From a checkpoint of a small image embedding model.
Model: 13.2M parameters, 64-pixel images, norm layernorm, moe expert_choice, num experts 16, patch size [8, 8], layers 8, width 384.
Training: 12500 steps, batches of 256.
Data: trained on simulated fluorescence microscopy of cells, 97500 training examples, 32.8 epochs.
Rows from block 4 of a small image embedding model, named by matrix and row number. Rows with one number within an expert belong to one neuron, the router's apart. Each number is 500 + 40 x the weight over its row's rms, rounded and kept within 0 to 999. All counts start at 0. Numbers have three digits each.
After each expert's rows are labels from the 100 images, of 14848, where the router gives the expert most weight on average: "strongest on" is what is common among them. Only what is clearly more common there than usual is listed. The data: simulated fluorescence microscopy of cells.
# router: router (model.blocks.4.mlp.router.weight, 16x384, trained with AdamW), inputs 0-127
# up: expert up (model.blocks.4.mlp.up, 16x96x384), inputs 0-127
# down: expert down (model.blocks.4.mlp.down, 16x384x96, transposed), outputs 0-127

# expert 12
router.12:435464417545458442467418514434578538482468459544517456474507563522522504470474558502455471447476401498523487533474522576482529517491397509553602473495481525482503521436394534451492421531482488510481486491507551542525456420526450478494517537473451376498500455608536490505555513413470453519605447584460467521499520459431496480463547506483531535503533551558493522486554473456494583601577
up.0:511453547427563532504442552564520451467501482492516521429479518476521453509487532482487547520413453648522472560519534528489460562494545475435426504565458464480467517540528541464495509548542469504527545542453494489471493438466589428459527474524499593488501447578568505469525471475464436420508498564475450525540472514497473523535590472526441456487455537524450448629451515528477422506528
down.0:534493533464439486481526516461516512484535514473466498488475509469520428534497517477478471473473504545497579505466534449521500529472581496460402461526478510530454546546516490588447501598499471436488515489589530472551558544495462562445496449582541559515476500540486523505471533445498522509499499447465513467529509498525584472475487516480529516527423443477475469426499551468496491553480
up.1:488539458601543560490435470439482466466452537553528552508505504510495504456464514543462544465419480474558555524450523518457494501540453494550565427454509480500588466500501544470486510566534557489471530509487483511447561502570569477451494471459471502505430472517512335474541490507570499470455507477502472519486516522509481486488519546557529518505541483492509534442562526410541481522471
down.1:437514468459454519496519411473504552488494418428518547534560450499497521588482474584532509461573466538535515497626521493535542494575530499513520458517499450472522490447563437509463512537530558536499512495480519549494444524455494499507488470461479469512481513488564507511484482484513457568517363529496542593482516479528605536516582526547533541457451517503482548558534455430464509536449
up.2:527483461482541480539551473403430506482487500532442522503475431553494519480573485536514551512512503514497503479516470476445531488424496422530452519522471485526507502448484431379504557458444499498529461478497482492494510518497445447509560426474501504482513538529444515548490446549475504477460456464522449476487471528539524531464469427530483431506521464503512479514505448451435453481461
down.2:569473456528422445531422476534454523519530519414566462499447528545508578513481519418463498486512502515419492516486458502532488492508491507509532534513545446489516472499478519544554474521520477518519457524521463461490458529520472523564509562480505487519471522492508500549597486455480518524517540493492567484463536476490526492558466525442490509514459527485566497528528530490523551494501
up.3:485458436450493452409517528499514535523485473500540504513537482500519477492503471498562476519512541533524480553517544551521505449525522517535494518473516519434492478402509512452557534551583499455498504475440539540583528427464529592463557433560532473483534463489584445516447484479388463489553491485441533568445533477449490503535485486486547455535553562594461480417496493502503459472498
down.3:464446584473548478501482518431479473538504505591486471471463514477515466484467480549524500487463420502486473518567498484493460498490447515484480434496476446576476508486526480479510571567475442518578557533492441507547434600527535457502515499461483436514486593442443528490530495470534463457549479492463503496462466509479451469492516413483516494492488480501496547487523487457489463506501
up.4:483527513442466508514430504505489574569471449437512490515434516484526501449476494523494539439501544528467505486493562588442454509411436527490504585461542514536447506558543538422453490501517591460509456493484491496543410532478536432458444600510471486522536479458534518455428458506423485492493445491476499495525526494485454532477475568503556448503512447523513487520496511450478606525477
down.4:518474499527470478442551477563543476493565522504482487475489449494466543474468544528429491575497489536500472469535557547511580523528499535464479499503554470484496436470436461460440535424534491526566541524511569483519505548492558551500498560511547524552479551584524537595476537479485475434534504460529468550492465471461416511513498442478546527574466530462497582452504430476557441466502
strongest on: few cells; cells: one or two; long thin cells

# expert 14
router.14:546589473496470601443509489519534461519526500496483458494531512507430518564478541437501510526440431558568461537476528481479465449443490473487492467503454507537514510537533501515506446498449508549437526505409525509489473522485512518567475488476556503484551474557527519441480458501535458520443567506436560488521546503460509504508533501457468503529544460497437475479543525507545466567501
up.5:483410561561521575386503466503449515528541487475498462507489518526463448534468549492576545510571500499530494500440526490479542470524494438474561535496480464432434505476497483506463456382515517494508512451481506505489522502518530492510505467461555459485548575474499529532482548531495532528478503396545505513486444475493478482533480437532483558522507518527502531557530493575448445471531
down.5:512455429508545482504558496493464559489470501437530515468576496507503505484461460556612426536503463551499534455487502579487518493573531579456511500497620544488509511448503477591428496508521511488537508557492530481436482501490497474502461401554509516513483439461482475559506534421499542451471438454478522446576476492470512480559546464533529492614562547553490477419566474496564498499505
up.6:449580561489548464500459554488532481483494487538498383511504487478469447516464505520495498541509424436512489466492487524484524467505499451582528507471451485515462467438539518437548479466534535560517541525538522489462477483518510447450467456508543499496494572495478544507478452484531473511486506595490469530563519474485489539503488412603558527418519520414480449550500488438479558568583
down.6:527532547392482540577517479522537497525542540458485528494484464508476533519500482479528537508551475403523454481585522535431411513475495507447520494548462500553432577493437454544544517539457501564521543437450508489506489499469469491517593495578559473509517467441528539556511492497481483447512506509576421430496535521479528567475528550469532490470453554432468524534472480527429442534554
up.7:454448498488486501423536427500540453495492441436541573500506492510589431532436507502413580523439502446584477500518444537517512579461607534509456555443522483555532465495526489533442487504506555503430531518486472452577414507575476487497518438472538508482504491464553466480504442445438581534503546441581550535522515506493507535541501528459474512568510531503468517584605510508516473486488
down.7:514561467475467494413444462477472485553473544557510513501564491560519561546518520523543477479486524523479476464515487511472458466527542519506505522442443513496492474489546448478482474489507558523522494504489561462497508503490548495490474470542561466455535559479555486504453548601489500525430569513490495576473509504479520443449459459502439508537495550558500432512464518518638479482471
up.8:579473513553427457509497434511544493485529521491480532610520458464458475510438507544466531578503515452482500526596563431509500548522529542492469508514468470506431556512558486496496486502499534447573509490486466449523533516579496501508521535503535465506506452474460481574548497434472491422425463481578513531511485533562523440495481504442476488456529523474570501592454516481472524516488
down.8:496531541530484477510472487439453490535513432424475453505496482491507544492454568482463509506494481490495446494473509501543556472501499564513508504577629490553485517468497511488498511569472548535439519511482532475526526539539510541490486458528543386520459575407490471537503568465473557441468448444482487531534511465531514478464476553527571460451556431493516586492456538410433484466525
up.9:516494461457463471490477493522505464476484455511518526490465488498570523498537493516499469503545492443497494481466495520507487507451537542449512541525530462561433425511458491544469538559464438489540524528453447474479467498447453558502573522476478467533544464513511504524516469468436496507559535490553448481480435507532537491546492507527513510449392453487514457502467521494472489475466
down.9:427499462506544445540561487480481455520522519461504461546454452512461586497540555514455541465508525493530494534581439518545527480463438520527540520535474496473384484500544471528465515546523578460481467553497548461455495501443487431438524529464550517516536495471543461478517474418537539605498517571557507444411525443480454495516552492526447521516475545479515580521485448390503568503576
strongest on: crowded; cells: ten or more; green stain; fragmented nuclei

# expert 6
router.6:486514569486436466510561444506510482421528511511430521508484469517509500558521529575478478542542503464542509520544514529514501550545514512487446556476561513455494519541471362471519485443463440371506485499525508533462582417539562494464486535512480494450513541467501550421511451500566514497501447551506448472461513411491483486544485535468565455524506401493472483520487516490457469495572
up.5:626526522502497480513481491538491532496491570494595475492492506539436498546445465407526448474453413500517435504542515437436516516468523508467472412529560429481547437500530483506508517554506501531507488502550531483457407550493502535469482465554498540574466451484442524482480539504522508470510444462534487484561537512558527496498463441521485489514455490550437507498528573569468521486492
down.5:530532521491472470409461432551568524594490556488418446541488504529494536467451548545530537446560521491475517482516548398513536464477427488582506456462506433516403463549507507552530463533503495511558481474542516500539467493523466508523451461514491516517499546526502501470487473524528478507513554456507552493454450524447506449529425561494528498450484443525462552443561465464466505504549
up.6:483596542555481498470533525556433512494507524528540502523478514526489529501508527469553491520533553513469547490529515458458533506500504475521506455521510438586471506450465492459429457531435494524431522494521520460491442552491475574426518568478531522526473473566543436465454543491512480503527571485528604457494540459574462508480406462494523493472489535479417566489482543496487537461503
down.6:460538488501542539473543445497516514448507537415413399518506481467484550494487543551432471454523419484474515402480506495501498481524511547526507499498490461511488489516573472473536488435513519478531482498534521588500505448502546593561559465493530498488569482500440459450494455491473570492460393515464475557444501582492550471533502536578419443547493466525540555477494521483457503450525
up.7:474502448537507496472454544486470504494464457464472553485475536540508430559489586486545489537422520470486414576503461466513528471466481526514538554510476438565493519587544507518504454486536492563514424529487452469559554451453400481534524440479430512589468492554600499455505504511460484519503503519539522505495566441533413471488497467568519495451490549563549519481498498470509491480552
down.7:445506465493489548497433488457537466495422482416533516505517496505516473484514419515479494480525477516488470481530544502454479479438531516509457420488475505499492447536493537549559587507512474504572509496499464501513614523540515495446515501540501492409485452473368497423537480482523531518480433520432519509522453449495451523476532484493514505531571499469509588580525615504495545558514
up.8:555467595485502557542543512431499391549534493534464518489524505540431516559506563481538483519520448510513493527462530531469508504481466495504452538546491498459453492468495492459440449565517471460522472461482513533570462437538473487435580507488502505459430450522471518507540522410555558447492503501505499514462494493524506527523475529497568461528473513505507515459513489555524478448539
down.8:488485460464457492488489516419452464467481512465463573443508468480454431479462476520491427486517530496514486444541493521538454495485600506472471561423505507476483486510535487485514528521440491511475459462480524500556535412496555537497469453390468476456486548447526508457490512514549485493478500517445491490479484537564445503459512539500565518526430439498473565403550482451485541478476
up.9:532496444476500523475497539498438472462487517505526481419439464423429464445489448502493440486479494522490521499561517516504452476466542512542525467519514500498551538522501546539482485532497481578537566463500515400538515483513506463515438517496498461527497508553464469459479534487484554434552519522462418497475487494474497469478477499568541526517496524536487478511552466478474528491596
down.9:436480453577611541528457436471487562565512569516500515458533447488493526529566498482489470473467450605424488506563510554503509505494515513563526473471523517468457523448537519431510487542507409552618589514507501563540613512540571464502470565524519475523471527508424532514432500517464496533526540450461516538557471499465488549465476517527441533527503453514483469478543489547509502451518
strongest on: cyan stain; crowded; cells: ten or more

# expert 0
router.0:462406490515557493463481493520406482517496440494476426496485483481542501485538434545448413597533503457490528544561459534480484507536528406510419499461524512552476561546512497475524545541439514428541485518485451518475491489522559546457552528521493562541582461533514499471540530450487564459507456457530507528461487513492580530447500546425451566480479480500536510520500462444524492442508
up.5:474514556502448564509450589494482513573509434496480511486498426498483476548496465587474438506525523439555502487433476584563528539467590489492498520481464492431601510454520493514455512479563558470559504478502484588493508531514515519533401535544482538537532518479514545526546564483471460525589501567574529424522469502524481500515521459456500530477511537478569409559514451531509506497506
down.5:512534561510509468524511507440520487574477446554526470522525525484488499487559448573465533542568486478506446433481436506499478535469528481481439438523526508475466503485507516478547472525540464513452517421474554470482524483506497509522494473425513464427509417524460547531484532510473539450492516508454541510447530474443527516457539556542516571523534538455472498475501486563460543490469
up.6:473499464511524462509486448533523519522575520455566500463534482397486533430503497471512438480498455501501515535551519522567514566452476551479555518487530505510515478413554486508394474471482479537538486509565460534520496517448482520496436395515509459554509463565548440443542530534541471571564495441551535563567447442544537512515532470494528539564478481588495514565474477449543552535526
down.6:486535493502551551470528597429486517491448482539447475506493509537484499508550522542516475489493528532555442502493487531481466553471440499621496536517510516443571534460504542536501449458560535503443510441517459529457515561591522481536523512459496507488522540481525502485524451520492372431442594462480531532499516490453478389535483501555471416534483496458493524454509577528536517522542
up.7:425501483503523468506553520458465506626468489516518566511462571515390524524487632534488523508451562530444493535564460521466443549536449536492484452506518531518513505474505494512551439486536458548462490464521439488458545471492541475545520547469445498464434489505561476393447454531448466579498530521484509527484479477494516452483508504509456492461430501440521515581456492491551510495460
down.7:535498456495535549531547500531501597443529509545468455440417521516482481484557477464450537536527520579548410481472463431497499513501511500450466498455472389536449443467488432541480457561504568456422473475527477481454539477471572455472456467472490483530504492490434543536538454465509464536549544525496583582524522453513492471493578453543527484485475530531446490410542457495465505500458
up.8:564517460484496512557432480425490534467590471475558504505498549512527454536488552499534463525495465500457527524467448492539566484505488579488537466465507586488553503536440533560497534464486517394544521540500464477410432491548486550600461493481452469550578477494418491510509478481515527535392518551445495510468488492469426533485500513509461469471569494504503509517523426496561550494501
down.8:556517504512429502476489570558521472459522486482436461444475580406597501472529487488478502479557515573504551478498484458507457529538499473480516522482551493497482526568497499426505460506491551492475446464471576483448528436519568511503564483404494528517527527510568481609526543551505488562557505467493518538514506539517552483511496514535553506508541507525508474675531499476417481455420
up.9:553560510528585566448474539535541503453527597455447522518486429527489555509499426482587561441510504527547473480475541547511546573510572494514526481482464534479547499454493497497506524546475445506496517566495512470520532440521531485483438458471550496457518419497499446500461524413549515472520497502502454561509546471450519482465501510546480499457547487499451400459471580457535440520490
down.9:464501563554449495472513497486493523532519527496529504512518492467469569545484384433585494506443473495469461454481532459490472503516496549562495504511531420508491516519548439495451495545529506502535582482457568580437485521509436500508462470552581506469533518540514496525469456543486469505528522456553506498519504539527454519484553499507390531447529460516433559524499531458512419466522
strongest on: magenta stain; crowded; cells: ten or more; membrane rim

# expert 11
router.11:488397474523504465500527533517510554464553445478543532469566473481517527466502499543542464457532547434551536534454515525471467518448467495439566488519515437498530475424529591434540513454496544457416505496610521497497597465510519506518533513451455505441490494519487485461582575469469499467548569608529465480552460493389511530527529538511496459487470584479500458565494443534509518560531
up.5:544502491448508421505478482552550510540511609531555496507541454424524442504467483507476547532520470528503432467430529505474485525404406455501474473520457486502540527509569532521483495530478540476501528520423514469598504414505452505432542495487521518513482422549516463434483535495545495456471535518449475519529458474487395536463487502427533533492492503488463481445530574439471545492512
down.5:472514568504496467459483483468562505498461535463488517453470493464420465493498523525464501522517429453451484526502509511440485525556504458543477422463394455493487374478478567506523521499514581562552546481524524515468494520497403493461516488454500515472466480510505521473432478560533476540523449532466503533564535464553552468523514467517448489450581492460496515490504467543513490468542
up.6:449439628481490437518543423437413498427539509524535553440490484405460458491433406465526511498544527536456488458516464499490531554501496462500484510550544531501427512524477513511518519523463567436491507547450471452545490520553487522502493515472527395489482600494461438539506478560450475491547466481444529559435521482554443531437456547496500501484498513469508455483529474520518476531464
down.6:466492457515515488517567548535489479558461426466562517541523502539505519483528556529551500544511475471403546467472484439539618534533564533548504540548518589520535531466503561513481435519528464489509506451491498521546502449535479521538427442486433429444585544432389562541498454514495477496496478514471482493474471533534521510516490536522564475488436529536519503495479510457402406434515
up.7:566543549544532443452486527482511452488510461598438496505545455478493465454451580512497500497525460509500531559471474411493511553549490517494510521531513464476448531485489526523519497469554511442479515471502531503467518539536484487414534514451561556467471517433416525445484505539489502452484493476514471490484477526488571510502486511483388429538509514417533507483529443476516569587479
down.7:571535541456451524496488543532554534544501474459570494503501466547485446497571465581429460535509489515539474474546405555528523533530463505594517597447506545516463503497573513458455471417462539463480440467596541391487480500443536525467461470488553590501493554440501587496498520438473456440471516530513530556608445456461509595501557464508554536567515493471517521466458454492471468458483
up.8:474530529500488509459447458494566450487442461483521533476477537471557464513500533489499587522521486508439481456496513458476476469458481533494534461503450454502506546507504477465489577485443455594515531533531499492512450540504484503472507445520524489489471433542412476533457486528465523524489511523567438467544538452528532503526517486439461435573512441521497503547433517560482551480487
down.8:509461451491490521601501509544473489568500473491485536505515484516519497499613478490477470559499410578434512578490584529504513488412533466526514497543568491515506458493464475485440534555456472458482528473420413500492487443474542477486515442548556531420445487465503486493531560461484469562480512506483534450527479473468525449519472502531506489471510457520426514463495472486499509448524
up.9:587569534530462521473439502545534502473537554553551439512496471454499531471455531509487547461633509478481481478524500478481412445485499479482456439490603540490550495545468532525576509557461471437550519533482481548515532442479511471495438481544495585493545511477478478475517524470516480486512482567494508449493426518454514515477535473508434501535479514498504533512451582453541477469528
down.9:511421582482517522517519488487532510494501448489487520539400465521512459516539554501506484578482515524481567531552451431525509514501498479514588492503469495516474493511514497487427460497511483524521493538479470498487421455442577541492547448483547558544522519520469546485483469575459496470538497555535509522501529557524567428459473556413549570452521542577538488420470487521471510454455
strongest on: dim; few cells; cells: one or two; cyan stain

# expert 13
router.13:549528518454584593480507434493503546511524555462509513485506488522519431452527492475545441459496498486507469555470573443488580534508472549543473454538462461417527486530485501519480449510544425526482445472503486498520516475477460465498507439480490554513557545496527496455510474510569485464461567525553587534533510530511504475470529462473436527563505524477492454450502444526489489442483
up.5:497479522540477586480424471587499540456540504453503531518465433525514494508450550505571519525387433479489481484460521494463541503466576508501511459466492439501521502474544490464506573484522512496498451552494462476541502508503427523450542530464493532467511504460425502509595454522525473480524586527492573499468524529556467472567456464448509490562508483456553449512519493502519501431421
down.5:576572529491468496521545483541451506499543462511511482533458556525470483537506486519452501530476446481524448514547496505517495421451485493499509533565471476536468554453454571494481490535504518457517581462486514559486431500490492447445521508476484390509477632453527454461528474464488540480627487466460537431477499472507579468449501558524464504518540460573514439530472537522450533400448
up.6:501475504524471524460506574502462555443547434468484478526544490540501520515469568463608500503453511468444493533489534590586472521449511515445532487496461558517450413578518531545542609511555518528553503510471511485480467514470558530486448531546509444457565477429493504513490439520403568470566458493482449516485470528431403541456573527469514470413490440447459446489543486525494508496519
down.6:505453592520552506467499522532549504556446478483557448505556470428500472442448441497557536490548522527486450475487443514444461492525470541473509454495444518470507510517536481530492506524448469533545542521473488573518562477503450566515535495453445421489473488541464443527487490553443444539446438472540445505460560529420478431511516488504482510504489578553567526523460491501529493473486
up.7:429487494488492480519491525481442492531491497490574460402516455498491398503621536541508516466478496545515530491503477497508490452530519508536541528516546465494472489505442449508541465449470527462570576476517451462540481464497466435529565494441438541557526530434577550529504536515456451412492621516465444527481517447485438480517481531510460452495461538534518494466494515544497461580525
down.7:583481506409539537578506501484537514467521489403574480504475452513493506481564502464500468491495557478519554508530481506454551524514511488475452490561521527532509452539460427468486457423438367522546498496527492494515526504491510530504542468511472517537437552491517530475466505517529556575517586524518470490496520490504526541565484479483418511501476449507487495461520507392482494567479
up.8:482452502528454567551489509512498538522470538479526437476501546510472454474514525523469516493517482511511446430503505439506465479534447549605531515429553491556524527435464555533539552444468573472480564470527500512568532477447520510479506484540508507533581505446570413461387484453477522459483460515561484473428502460497454557511456490506512483458433560606478550544484480514471549535507
down.8:486523564497585542486520525520504491444447425491541471478506480468536506552540423528459467491520477522549507494476474595507505500528506508460506522490485528579467485548471497477475453474467470487502555421490482468501443531478461478444569418476480505518491440473554489525534518498478584480512460545532504496428536470459428464464551554462425506504485507480485453504566488474499528481519
up.9:532558507425552477457471370449523577480472485531496568522487476496508500511536483538490602525555464477527555459484534453527530435535431520483496490396463511563547473491491428493482481436510501525461497442471437501455434463525530509531490473447502489596525533519493572502507553435500450518393583509472541556595520549522453488436458465476564559513515473550524552545506542500507455499506
down.9:482513534558501493467512550527556499474449518536490469546500487547501471410532512557504555543504544502568482529476423448501507500471487484482531484542508557415373501505492545451534493518548443525574443512487443438517471474458431440475470522533564458520507494562496503478473495489429476482542449481504551526516488509428515416417529473468524457330466537424489443440516491479447535461491
strongest on: dim; membrane rim; green stain

# expert 2
router.2:532451474492484467564507521516461415562506521453527508546552516496499485462517452475487505487463519499483480444501560527530434510533461522472492519515533575552547588562556472484488563532484489520466458558504518504524479420499477509437496495548488489480504481431519489504443487565588507459497532484470494499455520555517552577504504529482508463515474472535526539414516520418461452546429
up.5:492544484423544430506427514536436492501495517539529478445468434510540573560424462502491537486491464387572550474513568442542391570520508462500498460428536469506537483544541526496415518536562482486499526475522505525520504504473474469509423415474484438473522516566533551520423452501497542515509529512523507557498562483445532470449475540507501513496520556462443408486555503523497585472490
down.5:509481465576592552531434569481533500564442499468565530514458515482510558507563476493528503525513555468536539523524554524502410566434454450467438419542524582545507567496520554558460473516579518532495484535502453503505504495539469504487497533529522530538443449450502515551531485481546518525499450571562479523492500508511501452544547489506515466457409422522480538525510553499499489493558
up.6:513538571429498488545518489459497512550451513484431527512534531544536488503442546500422492498528417417501517549537454475437476537463476516553523508463405481506470468531534500484473539481518493482511480484411482530540452519435457498473523506481510498533579489529505508511479487523509532461486514529555497533548483503540595415447497505536522514452527437533476491562490414474578557459571
down.6:498514501499527552502460426530560497440455500527449496479533521539541536500445499519412501469513426491510564465495511536499514582505494560563556484459551549500515475448549469533457455481489467544473444531510489542449480496460523595462408506469455515471479519442576509490486378592489491476446569455521624578493434509433477548511494524520453483446554433497504481423503494545491508536507
up.7:527490514509541511490501505478412516462471541462447575472464565471541492477447506493524547498543490501498492559481519501457505540549478476493409462450525469462432462494469508403502512496430564451550542487447481498519589531529505516390483509437483515435506429496435503483472527488553510477519462467471559454553540526445599590492531543457521458506514466543444540480514487423501449591529
down.7:499498441497543514510526561416484462445456468520555542517446518533492468497476588534526508497511499452504460461524520549410490476490525455529553469488516504447464513503469472531499467495450503536483502496407498573507490491440593411477496457487523496507538491542507555531468489547484526478514578502459411534457464522492420507439549465526427492514548452524469506554479515478454508514500
up.8:481491528544529508496455567517481457429567441435507489517463497477501560544467483471490489554573465512475480489575514500465407505502473523429475450473503435458528555538449504553523533533436500455484504563470489504524489573488517507489509493591554516535514550511496533465580517441474437470452495534461489510500484505495459523511466430503500543501497590542429492513491572433457459527484
down.8:580484531563521449541478503497557491509519496535458523410482520545498520546524563473553485445414497546555537575493520481503458477521564464521535472492473547516539419457528544522455474487463459490586421505541466551482596531442501517496492554496491530523455491512546513453495527514542466554552441462537508423502448491521425497477517513506501525521505434462518541459439434489479496481453
up.9:435478533521502515512435514519529522540552488437480487469503563457453506475544555495521547508549430432487474453455512539521486494486523476481496527465523495468560527513569486511507460491463470568483587540538434497413515471534476519491520522505461420507510528445554503515591481442460517561523460514445527509504503508523517544490401497446474481431469470508487525458529433538482479521486
down.9:511504528504495585443519486530444535445525466475547459533480471455538481512530467543499461538505533583485547484491477539430547507499406526497516524457504493520548560473496520563489473490541511460547452511511519531550507510543485452543495480479524557498485473515527529575442516490531387470479493543520539463537489433510524567564493506566555483437561544464537529459557452467574491544541
strongest on: yellow stain; crowded; cells: ten or more; membrane rim

# expert 5
router.5:474536458450517521560480415466495518480486523508542476503436503469475535488530481470502507527452588482490482531534466527559456460521467563501443514477501503507474501467469514460511486513541477532539525470537409482455526547544439508539468561558554554596460471456484474534466474475393531450529528503506487466543509460484508557490519459563457502526429497531592521542574544496495452438462
up.0:506577499413505589484443516478463426506568511532499549481500477517609452504477565463560491469499456599429481505487479447448493540474498478461518568528477455488501550495521540454484493464463572460533476511521502505549510474558482462508496432519495423496457529488540415484451508512442484420489495495513502459521550491465454523517478469476564529593469495462562500544520493551492450541506
down.0:446460497518478515487544503523523441477475481461441503474519500510485477503509550442453472481462506423459533507519503509518604449477481462538476518455451495501500473462515499426546549464377464498555488484538516535552495484506518542497450450474519414466560512502484520478501468499428475498456491540488541490515416444567510429542442497484551540513448513527449582467493488513502500440560
up.1:439607458520541444484471506535491543429562621494564462544479448479538530463493539484471458513524534491468517479536515507506485492545485525485505540480526557612481546495464504483466516474531530418517475498502457512471530556471464520465502466491530524508488494522484537551522541466464510516536545510521444498555490521497515528453483474569510522589557567511524549432487503439532464424497
down.1:460439467441496546539485564492503480534481435533475496491512509563586459524470549567547572505461522458507597501541572519502505439504488429500532433546477542480513464520527498462475462507465575507606471514439500429510440468464423500532498517459574514531587454487423528517439486525481481502539467516470492522471528541505469531413523536526543462519518532521549453494482474498509507471497
up.2:486525548484524592487582499474532483603555533448549542528531541560476549468536581452534461550462562517496435535508495506502532504509513487519511526508515464471480553567468526443508460543478498409550517495585551397521528525500513576458514445532496517517548652508506474477530496535482470489517471505491522453456476572515480496487565510435497466500478475528523489518512440462477485470561
down.2:548522455527519548441411537539553559491537505505468533565498484418476489483441462412519531599490441474422518478507484509433549509478529494500465484552460411471514511454482455483548585491458491556578455512467491470482497531502489526487482465523520495495458478526516530476495558555513552506520523506509470528442463529492539572475492473543492526456459419482482562492496526459500369492523
up.3:479454464468515539461473459494492520557531481552543492557573498504519533505512489476471480489551431539540524425462502507460555505509515493526500545493449506538511510470504509435426520487477537520461411497464481557488495450388420548446483434552595508468439575471513507556505554532479479535522531453515536513490532493460444523528537497493509451507519502520553455443462557578519522493479
down.3:511536548413557484481524476439505526427563535520487513537475442533524509536459559494442565440500463541483507474437469453479548508449501527553484514543446507475494431502504549469556470479522542463477446434466551442485440534477552457534496484487476494520565479485518457515476498537577509478532575515440486493483511453488549502510547552465528459521474520432467426552539502468517548496548
up.4:460462553489571563565470447575519476538546512558458517500514473590551511523594460517502511612620516485533452494509452471534483568529536491467527494476563476494519485522572555463455517407469500423489411503451541457487486501526483565568538472535489476473516534516539481464490500487519502448515520455532519540450550519497479491511531500531427512502503512442474499503427483526447488496504
down.4:472476445434528558474556530539487571494557543542519519546512474482498570486560432508506501453497500478479513485497595562452542500516488472524476565433568489549396552545500486531515499523492501494464532519523508475457432518517523469534452513518506490571578474519524538454501455564479510487451544482524538511495453500601473506467507524467488528546463450526489448527498533452537520537531
strongest on: dim; yellow stain; fragmented nuclei